{
  "arch": "preact_resnet",
  "model": "multi-label image tagger",
  "dataset": "made-up road signs on poles",
  "train_examples": 122500,
  "image_size": 24,
  "crop_scale_min": 1,
  "horizontal_flip": false,
  "translate": 0.12,
  "norm": "batchnorm",
  "activation": "leaky_relu",
  "drop_path": 0.2,
  "depths": [5, 5, 5],
  "kernel_size": 3,
  "stem": "deep",
  "avg_pool_shortcut": true,
  "widths": [64, 112, 192],
  "num_labels": 58,
  "init": "trunc_normal_002",
  "residual_init": "none",
  "optimizer": "soap",
  "beta2": 0.99,
  "lr": 0.0026,
  "beta1": 0.95,
  "shampoo_beta": 0.95,
  "eps": 1e-08,
  "precondition_frequency": 32,
  "max_precond_dim": 1536,
  "merge_dims": false,
  "one_sided": false,
  "adamw_lr_other_params": 0.0012,
  "grad_clip": 5.0,
  "steps": 8000,
  "batch_size": 512,
  "epochs": 33.4,
  "lr_schedule": "cosine",
  "final_lr_fraction": 0.1,
  "warmup_steps": 160,
  "weight_decay": 0.1,
  "adamw_weight_decay_other_params": 0.05
}
Rows from block 12 of a small multi-label image tagger, named by matrix and row number. Rows with one number belong to one channel. Each number is 500 + 50 x the weight over its row's rms, rounded and kept within 0 to 999. All counts start at 0. Numbers have three digits each.
After each channel's rows are labels from the 100 images, of 14848, where the channel reaches its highest value: "responds to" is what is common among them; "lies over" is the class under the peak. Only what is clearly more common there than usual is listed. The data: made-up road signs on poles. In brackets: how many of the 100.
# convs0: first 3x3 conv (model.blocks.12.convs.0.weight, 192x192x3x3, each kernel summed), inputs 0-63
# convs1: second 3x3 conv (model.blocks.12.convs.1.weight, 192x192x3x3, transposed, each kernel summed), outputs 0-63

convs0.143:518429518379458519575508509499582420485528425524515488467487485481376453545429463455424435452486539469436488489475513496543473479456530466465498483391430626507566538513456485585417500443507449
convs1.143:495458503575449529469495568395513571524524539465571524453451506550461458519551527441437429517518453513441599486459509506430501522534444460458597470419371463521453473430530453473419524483564484
responds to: 10 (70)
lies over: face (56)

convs0.21:511465460443487542515519532461498490533525522543470514551413481565506467505420508387544443411557503493455531497473506439489488550446530553410545494470368508494464539398520478513438471570530503
convs1.21:509440539448490463545493560526511548489498565452502484479376635604561543540475490546455441392516501584409472531480492459510505543600494549474528537628441494582494483615490518494583576445583557
responds to: H (99); struck through (34)
lies over: face (60)

convs0.168:495540497512547354541422479524504483498606549496464532476516500515506579517458540494465490509534458506507518465510487482521520478495521466468444502492554488529377478500428532472518485537501492
convs1.168:591505518513433540512475574551509462567453525501439485572511497474525513507551486462479555529490526505510499469599527533585511464502447483481484466475479508530613516508438478425488565484514506
responds to: brown rim (51); orange face (32); 20 (29)
lies over: face (77)

convs0.150:561486463493549495549458468510483480399536496532511584450476498511507527518461417576415466494625513555522559492498519549496642501469490479508496539501501499498619503461431553472526467453421502
convs1.150:379501483529567567542519470489489487456444542481589459606524478588452420475498510477546474500525456463505494546572610500489436504516456327500564479483539495543514474522618439500516572549503468
responds to: pink rim (51); green face (44); brown rim (42)
lies over: face (66)

convs0.185:451545491524522492527558495554442422605506448300612488503527619506475466507433517500435528554412523491518529456473529452533532532498481461512495490522523555516527502495534535604497538511575500
convs1.185:603440488541443476501544536474547474473480514357446476532519532436483512515463500464405479443563500579490497459546554473526471484505681538468538483495501397458496400595539471491582410451461531
responds to: square sign (100); struck through (78)
lies over: face (83)

convs0.131:543570473302558430465562474455515489544507285482449486503493423498532401584408540505460465362488514451434507503536547654434515529510539510585475470523424521548536423594490510505505527447535463
convs1.131:512538456408473479421492533368511448498486292520501504492462524517471411445436514526399472450461474439535456474496490455494489574503470508585548446621607467492503523533491411443461487515505561
responds to: ? (50); struck through (46); outline: triangle (41); % (28)
lies over: face (78)

convs0.99:504390444477557472400543442491447438489474471460518456497372527547538445416568483543426466575486555602519441508533496491508500426430371494521513399549524482458516455449517510470457486514511497
convs1.99:536430465485569451537487512524453430541489664497472455483396486544438573513428526491599545516521584516493598460427523484415521573500439447526487474417480499478453499449548473384581484479470431
responds to: cross (90); brown rim (25)
lies over: face (66)

convs0.147:433581437434478480458560496479537539513563496528539510487398481560580491514453466497468455460410535470435519458528517530535540479494509522443451466474495542531568501502528549487492477470479417
convs1.147:571521537531528501439467399518461433511442522508504556507403473512572537465509571508483531567549543410514558520468447469488476508485637527429552516650600436510537507525478551483523480485497457
responds to: B (62); outline: triangle (54); struck through (47); H (31)
lies over: face (65)

convs0.181:472465502432469562461526481599509523397501459498481502512571454554382541554423549571498480484435609504545539484495465587465516477499465515522473518482528481533534484516516513485485479460464506
convs1.181:537504549457518483488459469503475461418435514512440493471479588403489511538446512426595509536500449575536471548522572457472547546515467486549452492481573537458484534518488576520640476654476434
responds to: % (63); pink face (30)
lies over: face (88)

convs0.73:654515478447485523458465500463591474458517489469513538527541527525477584362500444420447512444475444518565583517454455541514407542493485542460498449524569461458536530444480465539443497485478433
convs1.73:393490373445553528532525416417388480452477369536533426544459476494464490582412497485458455411545473480430450496428534474512471438487487499387506507598507509464572513564470523502545456411585486
responds to: H (96); struck through (34); blue rim (25)
lies over: face (72)

convs0.2:485541552437456440547554479534537531523452553438470577507601473553520557560442484482451491526546465505497624541476545425462545578512483525425539568355562480485542472514440445514533471381515485
convs1.2:486648551539520549512494553538532520450494590502513455498585460541565561477582493511452461456460426496413469469525493446454509577534562526523473517586458494555460588540506490556528583530578487
responds to: H (78); black face (40)
lies over: face (75)

convs0.161:494529518587472482583532473547494509517566581321471505491537538517528499532534539481476536536496499455642565477523551489449523546495479542599552536506558568486519559472420514557510499588544511
convs1.161:518409452431483528425462468447548487505394490418383487456467556465393490474491581460559488534528432469407484538482455486424513486503416487494398524538549422462480508480486440435458449424523429
responds to: circle sign (64); struck through (57); 20 (49); rim: grey (36)
lies over: face (71)

convs0.65:501422569588541484554604471592406492474531444343476522482512454531548425495481514535533376509522545545592559504555584448556548443558498510585540513528445508534548469514493470515445504523446459
convs1.65:457543478486542454502525476484533447509463499406569443481464555508468428450407471487506468533495374486470508526496507577537501478517406493524477486546483436560412514484558400498457561517487427
responds to: 20 (92); pentagon sign (72)
lies over: face (79)

convs0.49:503395421496490541554506572531442467546506548462514458594474508584373535532422572530489479439445556492384508487497587484511529522587547509510462541499464530521502449438444424519497519499523487
convs1.49:400436567516478447546483561414473539423497479501573476443570477498521404469445540568518471522500514415447553486531466429456446474533432507493538475339472489444438500469451460584509555431481563
responds to: struck through (82); A (37); ! (36); symbol: P (25)
lies over: face (63)

convs0.52:416441428582442496527499588458520495482553552413434457499484551611558573435436504552489479578473465581519481541472453523485524473468453549487590455510493516527487487480532495551508413557523517
convs1.52:522470530475505548367509513498533485517502417491547496509545548368446432485489586510531520435520496410614418560516533555492447547466517492510602518489560487491549498507535558458483512441501478
responds to: circle sign (45); struck through (34); A (25)
lies over: face (64)

convs0.146:439475534505591624478444560536431511465487539562459610505489533520455523501471410532481497472502530577534528524503529500561540488488509622505471486521494573542529467534380501514481535503469500
convs1.146:518499512478487557488512522490558507478502514428474482564553501474476498540509590514400474521544526569469479549538577522491508526521493463492509514493545471581517356477471517464421479493498541
responds to: pink rim (51); red rim (44); 90 (37)
lies over: face (69)

convs0.151:528508498504478511482547490400488460450541510534438473498541525483500532523461457447543533657436485518551485515527463409507505419520425463412524482539502515493453475419478556562475456462536531
convs1.151:473661497491599543512479528543461497515540536498496542478460453460507518492445441551578569506458516585486527503445447423431484461479584521445524552547478535539504487470471617429601505555517552
responds to: 10 (100); orange face (27)
lies over: face (81)

convs0.155:547464577526403483511604449509557531542485481485505407488497503486500471530507456489466485502441523484474541527413488527531511493480532672538480506441478487475512540487759530509497496520493508
convs1.155:525493414492525575477409541484513522484510482463487495631512465514480506450541519497424510525538470518488495559527505553511458515525464342509490519519483497530532442472291459481464532475513538
responds to: blue face (45); purple rim (38); % (32)
lies over: face (81)

convs0.30:470561524590471531493532457567483544431451480456431490540464515461382442504311533551468515550474528511623514474542470450367427589449508476502476486539529477434464486552466433537545550502513552
convs1.30:494519501456484531521489499458474400506495608491500511490521478499553562522439449468526539699486539449406539600531519417496550518566560520491444547590495491514477513523536511535562528560496430
responds to: 70 (77); triangle sign (59)
lies over: face (91)

convs0.120:501524453605475456569514488431510524561493499507494440523535537443443593550485469457432481429548527530568533520531510530478471529460511566596525506504360534546439517574487435510420431624549582
convs1.120:456479480506454531525550566411508410545454470518524505480437625515480532454506551548566602460617515505485494612512536515480527625402478481523460466430452563516559488481562532501522556465474424
responds to: 90 (97); pink face (26)
lies over: face (75)

convs0.175:513514486595448531525521442560596513479457394464496542549527497521573337473454420459548529512506454395463456528488482517558517512442505469526370504482505497543477477435496470519499416477447456
convs1.175:465517498514490591484518550480463502512466432482520522499535592520499391501489458521540482525546533404615502499458520538492466488472533520433503465551660495487501550573480477506502535560424513
responds to: 20 (99)
lies over: face (83)

convs0.27:504370424615454470485497510575398430444513535492398429533493477529443490512501447560402563409422555538455422466501512463453512473497508519443532500478588468583566543440513504486531409418462511
convs1.27:506511515536490516580532516427487476487496559516586561489499471446522468537487520528534574526499499404514443499463591560434506536511480512507440412539540514465489494398551493476467525490516526
responds to: hexagon sign (57); B (55); 90 (36)
lies over: face (66)

convs0.166:478494504280557494471491484394484451500493534478463531471484499547606468523433476406547508547485527552410510508461530585475477547498471524425499513566328503511513463381510392466516499512490484
convs1.166:501547417359466603498537528360440452466495430489509442529497439538502567526443451470459506561531489488505498506498508500426527450442623470524509527559405603463491538647429438538547496504490554
responds to: cross (47); pink face (47); pentagon sign (42)
lies over: face (67); symbol (29)

convs0.8:445512552353469496502507509469534444505488457500480523530396494569566500558598505462460455552497512515490545472509541549557543423498489538430457483460496601542472460418542541520494550476478467
convs1.8:550473499350547548581522465483549467567501662501513498477565495485515579491474516432468587518404470376379518503568453466532563507521505432488453561475517474482499490498484441509586526387462471
responds to: B (100)
lies over: face (55); symbol (38)

convs0.28:490455457517540691551561453425474469455437430462466547511429478509560509443524475490445505511488527482481466426521543481444545516461500537486472449434488487587546563522436501482459500500501532
convs1.28:425491485496450522581490438545520526512514530495560479504503480491475432460429539538399474524510505520428600501538568491537513523547423536484588505504457461538513469489498509553551415438518449
responds to: pink rim (100); white face (25)
lies over: face (58)

convs0.191:461502579527479481467405505458443521539512556497493492341526511532514544419453485406529429455429516470513547577522546428458517575472459384522510572435555523571490564510493525433491465483493494
convs1.191:498536517472571568500426483480552587511548443582481484491471453446517508566564423594552460532445526449521433536597437545527563379510539543436492467517569510487464496544461561399531555530495516
responds to: circle sign (61); grey face (54); 90 (27)
lies over: face (54)

convs0.26:509475540518553500534540507550499484468542474470373529481491569519519577534501487434491571528485506513477534517490503525477496538524478534550631530518526513541502522509470506518491530518426506
convs1.26:530499467455428466519486526487539515450485545485545498505492554494466490497490621520395599465484551550527468387548458504456473445404450515503522381445473424475532432452452461556436406483468474
responds to: hexagon sign (100); struck through (69); teal face (25)
lies over: face (72)

convs0.46:532572523609582477510520508318443411526438573508468562460492457423423508552413492519432440515440533490528564471591556415441586516487526531521495492461514573523492515472525545580414494573539507
convs1.46:533436517375503518479478463499616456528448431434471496513441571538407522526596558483485555525524474515479548450533438560513509509445512539409444492480496525507487444505492519492476453480515455
responds to: 90 (95)
lies over: face (83)

convs0.176:571488472399442488497491485468527492463495523552550570517562496509428539484541514542483456480458554468425555492524547500534502452494521504469442490460444520549472510504467522562515533491517500
convs1.176:536511478376491487504472466527518540507472501530437444458496554485406463549455562529569557607559475527432526586552448565408525467402470486529437466524584562436536457530472584445541523482520572
responds to: struck through (60); pink face (37); & (35)
lies over: face (81)

convs0.56:533492508449517522464449486558566496509513463466469424472495491602460661445407474542462538457428547487444464513525555512508408547465529437398520438494527491518526516411496560536565495503529531
convs1.56:419496521521434584573543476431434439449466532506483442488494588529474410521556460476597565474463477492499534525505579552480491598472447506496516460596553493522577448492485558545550485411545442
responds to: B (100)
lies over: face (73)

convs0.153:497485510571543524492520493545436447517541443443427512536580509477580526502429461539560534457483533509432501441505525546506529485481463489525508483495491539544510487487472524546503507368539499
convs1.153:435524504486516589520519518486455537485538460365337551448505448390539496524430447501573512554494510471548470510458493476491489490486502499504639452501524502512512538503529571483514588595513491
responds to: circle sign (69); white face (30); red rim (26)
lies over: face (50)

convs0.58:466514486465544463491429410501452488427531452484432477491519533560514530456475467542559494583436575516466472469565488496471574523510528579568454490509531547465422554503583526525525478484492569
convs1.58:455531528518490432576601478454592467472528579513475488574501490530527609455427486510476494451546435537568497498544545495562469521571458493499481478494552515442587608394460464530493517492579513
responds to: red face (89); grey rim (37); brown rim (33)
lies over: face (87)

convs0.70:588397497494433531502521402409522464553485580482482515555458521480436573566434457541496404368526534503315554489524536507477556498500488524431432461447492555475475501415497480443504503507566561
convs1.70:484383526477536443453554499466493548480543420524505481503452518591404493434555566558504398523523485502453517517429533517427474569430433474432504479530369509465471441564511495481538391357519483
responds to: H (83); grey rim (30)
lies over: face (78)

convs0.173:495512490635514444548495502562460536412508507510488462457480485490505531507508515544419487564381482571404469480509499450477467525516519537556477536480407526586550512449529471495581516453511499
convs1.173:503564534472513545428531518525472469459390673514536566541517563572513533546501539501516507531392466522430516509508524479477485582494475503553589443515416532445489470467469499528551490625505498
responds to: bar (85); struck through (34)
lies over: face (87)

convs0.43:485341482522534484507519454547524437519472366522467498498523452497431598458475505560448449683407450442652489466486528580476532365505474504334524514441482522489482509490452538537518471471479451
convs1.43:502346496426566516477480401467475468490408457499509544508530538462494517519473540480515562460563464604468497541585471479529511440544519533320520540571521566453466494553477591456610520595438435
responds to: 10 (71); struck through (54)
lies over: face (76)

convs0.51:530526470525493500455511485461576462409449577523474519467551427565552542519539506575437518637452499429566481495506522464482520588420467526533474548479600452418433508534492625398584369599495466
convs1.51:573524446583515536432441518530466516518427490493501460504389648476468552433453526433558477401495432552480488558516468476458517522491509508447521458492368487423477514531530427578379571453500482
responds to: & (71); green face (29)
lies over: face (95)

convs0.123:475519525456501537560540529492535501429491539547437444497574484449438408551564465499565479501488496534529425410430533431522439455551546523526531467509546502453531492524496536547566446430512497
convs1.123:554559524573504584459495509595421460492509441496535523488508430587440413459501463506491556563384582467574469483442569501516448491471518526556592452515531521517514503450528454426550441623536571
responds to: B (59); struck through (45); 20 (37)
lies over: face (84)

convs0.184:478592497572486478484473495452458474504501524444473525577513515490481503472492443479487502573537462435523422514467529596484454689436425489594447504563472527445558507608492472500467613487524487
convs1.184:522478462509472550450498492581458501544430469492590571475477466586456398524481589455519500507456472441532524570524450429470482402420552473457517430545564494468499515377450523520507444529446526
responds to: ? (95)
lies over: face (94)

convs0.12:566404501509426464545457444460532429523468435529495588483519597470539503505396484470505485535461454599563563453501580493538600459519522519498543477498478500454533503453474410529401459408467427
convs1.12:505402563603532483541507502584461531453491435534495468558425359508438516493505512485426502370522509547678491496533492516510486416496486531487527511512453574577428491532493506508476466456438541
responds to: 10 (49)
lies over: face (63)

convs0.136:474524525547419434462472554536470460495593589493489464562511482465493481519533407525479477489543492548532470489502400460461514461478470524481448446471557517487540581522549429502548553520494489
convs1.136:505529449467517555603609454515544519456497400539561453617501554476504526578547636498486509493531538474529552502418536544511532545537494529493517473495519492575579500535549546458524529593465509
responds to: struck through (49); black face (43); rim: yellow (38); 20 (29)
lies over: face (62)

convs0.36:542506408461487458489522502549417490431524458507448505488477490563501542465435445408465506464440481485484499453436438427498326495505491506516449555508454478451495470462477528571518456537488520
convs1.36:463503396560489537487527524471520432528507552461424581530509511553487494669496539552499559501647459513483543518492495427502556527555485496536451417522449493494520513462528505599382469431522514
responds to: brown face (62); triangle sign (54); pink face (31)
lies over: face (69)

convs0.16:481439513506526514484489501504526515469416481510479526495458485427568513496451482505499492439516522423489458484486510532435547464515556492368541476411562453503412436461501550463555492507490497
convs1.16:399476511501540470484499542525471516518492409529440491531488530464513517516423439426453465505555466526511475538521493470514490382524492420445591519419476493430575458522508586463512516461497470
responds to: 10 (94); hexagon sign (47); struck through (33)
lies over: face (82)

convs0.106:470552510552487467489574557548445466469513482359510534430560455467476493470454452478412467470568461511494410533418443448451441508507461531485553424460508467462531504490466529573482505416552484
convs1.106:558542502476487631480504518563444494518485455448481527470587465452421466554573470440543513576498538506536443391419525537488442507463479479445452478450460468504444442471579486465473487607544418
responds to: struck through (66); outline: pentagon (52); grey rim (44); 10 (39)
lies over: face (61)

convs0.7:461436504570505484473531493605518369457468524492541458555472514579543526512663437518524488571485523461504486487470500494485514433513494493568356485471557468535500479530539527511582473598555524
convs1.7:500467480573535448502467518583475453474450573516534523510511465523552590514524493368488510588423495632555478563521526376564500384533480592611436523532514493496501490443515557506554450588503459
responds to: struck through (51); drop (40); B (33); rim: brown (27)
lies over: face (58); symbol (27)

convs0.180:499426495489470551551597529457544445473465417408510521543460481516474554473582514480503452561565479524510551444472534553518567451510490514405496531452446555598523559638578525452443465353487531
convs1.180:476466446447436407485489494482510490524518517493522523472662437414522527518493535453539459404461520427534457485483503536500470436568497467572451512469459444430599453509473438531412473433546480
responds to: 70 (99); struck through (36); red rim (26)
lies over: face (77)

convs0.133:566481559520532508504541457514537490482516572563451423518425423475499415537549528415508549458531504444519544508522503481489605503505557498617499529417365538532430516472519450543488546565517448
convs1.133:512456548538519492450461532569574447495435491420332527459478534628504561464445512468432478446496548578553433455494458463424453474544441468464486518545385499542480496496448509501538562456492465
responds to: ring (72); hexagon sign (51); red face (30)
lies over: face (50)

convs0.34:479396540514455467530549504529496462577489440554489487468489528470474485495427459466499457465483484556657452454454540578472516358508484479454533498486508468520576451565524550485418468556504507
convs1.34:526471548494547514516466502461524453549465519562463486475525522471583470511504573536571667510513542475428551566528527517512477555424500502472585535388518491459445463506510587481562423474433419
responds to: 10 (96)
lies over: face (81)

convs0.17:512521562481589565511437566501493461529525504481454519524491481496532503579479439469507540519529499506489564460473565519446525489499525542512558523504511541491526489536461511489531510502509484
convs1.17:505500454519486459529640508522489446536524492465468523563521532444474504518527496525523491510535516482476479480441390492546519515574509523467454517529439434498603586513362478494473535473500479
responds to: brown rim (84); yellow face (37)
lies over: face (69)

convs0.187:527494482491524510508523484561408510473486474542483329541504467502482602465472488538499503506455527474567363466411476481482433540456457507521520127535451493503484478507536520491477477508498521
convs1.187:453471504541490532470492444550555505491513539484443532533521525498523506557487495519480478491514726533485539502539508500532447510501502514494507261494557566602522537498531465434556391444553537
responds to: teal face (74); triangle sign (49); brown rim (40)
lies over: face (58)

convs0.88:529483471415476521499509435566494478497451496480518551509537438566610497538554493421492518541468528505471533503517511546450573431500502485386477531452449519507482523497507519537523462517537460
convs1.88:475519569565517563455483592451491446486499502545559485493586503491525550460503493481536524563588548497580461513532499476498550535481509486481447527646537488494503557553505521537555528586441470
responds to: cross (57); struck through (47); star (25); rim: teal (25)
lies over: face (67)

convs0.84:500435456534524457594499560410491492587507585491492539556611521528375584476468557480577490554485464475580429467482481507482463506486500412525477526521462550517536559487489394464500495529500567
convs1.84:500511519488546489496500481485513407564498459484594519529479487513605576473428468405527529531471496473464505515456431505483477456538585465543502504398483499444497534556507422498528546381487596
responds to: struck through (58); A (53); yellow face (35); rim: brown (27)
lies over: face (59)

convs0.116:452526474427517471435493512554475456532509365476571513531583465298524529579577481554545543478514495502423571464495531440570551326509478564543499463490673534471458503571451488523565454563514490
convs1.116:490606468376529502484526491492521519572476349466480545522532506448494521475470479427440517597533569585460428554504444439487508402526513461596468525430464556494505504504518521454435512644487509
responds to: & (100)
lies over: face (64)

convs0.95:519533458507508498518462469531476435477390556582447495415494598505382440462459475538465466565457518576521553470468529446477564487528498426498486485496517497525520441551471448515512454484495486
convs1.95:505447520463450512410465505488503483450414505553386486496431532492467465531493503473509512384553451487503501546571501503452454548515529503433496546549446499460395496479506503485560533511393475
responds to: square sign (49); 30 (25)
lies over: face (84)

convs0.98:512513463516522512517536501552420464475530541527504434530523480520483536431482517537521499518506577469536361506511503483521426541484418461545536559528525474483548509491523517456516456486506480
convs1.98:446504445538471472521536533459605479531528467526500643471438481557474467553499491526473472506376546505490726530486434521458686460427506511510448482476519546505558483522515492535450538521541534
responds to: struck through (62); grey rim (34); blue face (31); face: black (30)
lies over: face (47); symbol (28)

convs0.69:556457520454466533563529534469519474542521489483482511558498539525536491539449456538529473508487512489620544484443533442470502482546493536504496503502498553441421555472510521551482445479455496
convs1.69:560509440548557418506532424493530544573487504534419542509535563454540516451507416621496488513489511468506519444504505430612520537476431494531509566524527440560451426488528542475503535479442578
responds to: % (56); 10 (25)
lies over: face (57)

convs0.71:397477578383459506581555500530424459438452500569307507547475531522542452494501493536490563450436511436496509415537574482464553420509464494544458502485503514524460442508449456427449470470375492
convs1.71:625558495532418420448487507447560489484436452461505539503533478445516471508480461493432566459511535499482487385519488577486450531506532503491517486428512468455457524581551509503502479493482499
responds to: hexagon sign (100); P (38)
lies over: face (54)

convs0.124:510590500617480519578424466497469496458444608505485491519503471538466508462571478600454517455458526471585586488538537454505499545464443401531557492556606446562504476502446546477472498435503475
convs1.124:408458510413576505439497479474500501576461447520511484488496472521560481522497418436563477529542507497509517469525467437451522488520538497569491503580480486453458547582506502497501488604423472
responds to: 20 (91)
lies over: face (78)

convs0.163:515506502504508478525434483487425477507403478510483592516543462521502515520476394561600529504557496557572506479536543448423544544485517473559465483517502543560555500480427517516521493479527507
convs1.163:417513525534511575498544505574504524490498487546477533674489574527460466529490546482570419479520536544461545420481430603536526484433443423506548509420443522484392475530473443549517468541482490
responds to: brown rim (60); white face (34); yellow rim (33)
lies over: rim (25)

convs0.75:470321486478479466519567513497457529558488629410475536535434457681577469517454487476517539532425473540529508518463538534517474554482506467499490435453430489527415508475474501549537444561431422
convs1.75:497476507435512491538496464520507491507480547484477540448401598477486600519478512460512534471553509546523476565522514466455560616502511478548480516439524528447530550569467507469591541607493477
responds to: cross (71); struck through (58); outline: triangle (42); P (25)
lies over: symbol (53)

convs0.38:521514464529530601435441430531462442400621458504509559474552510537493507443472490474544476520516535468537479463538525535493548531507515506463471483494503497476533519555141461537472480482468400
convs1.38:477535517489523575533525494568473553426488556459518453500473498469507477554425555522491476484525530484490532627412497498556494498448533521523549542550545486531521496512230462455471557503526438
responds to: 20 (56); grey rim (42); pink rim (42)
lies over: face (81)

convs0.100:434529519533512516515552473548538498539517487564511506553497427567456548551497489558529503541455492556527549459511516489512472569512477483535478490567512514509521535448504552553460479491386496
convs1.100:470505500474511475389473556478514444425480521575540500487507443443500501490529528557494453448457533444500496485552561589565474486575495560491473505427475485459518499446509483520536534460401519
responds to: pentagon sign (98); brown rim (25)
lies over: face (69)

convs0.63:558462444635463520505454488427519399493489572467494490484569517507487420458500492473473554454509522409445503489401527567487547615461466561601423484503547487539547544576534485526445546511519617
convs1.63:510507476512488527505462425520465467601470480486528513495490493592542532489511569504464518589494477393600501553539485541427488476467655494426563465577479525481485503495519549488532490509573518
responds to: ? (50); arrow right (32); blue rim (29)
lies over: face (59)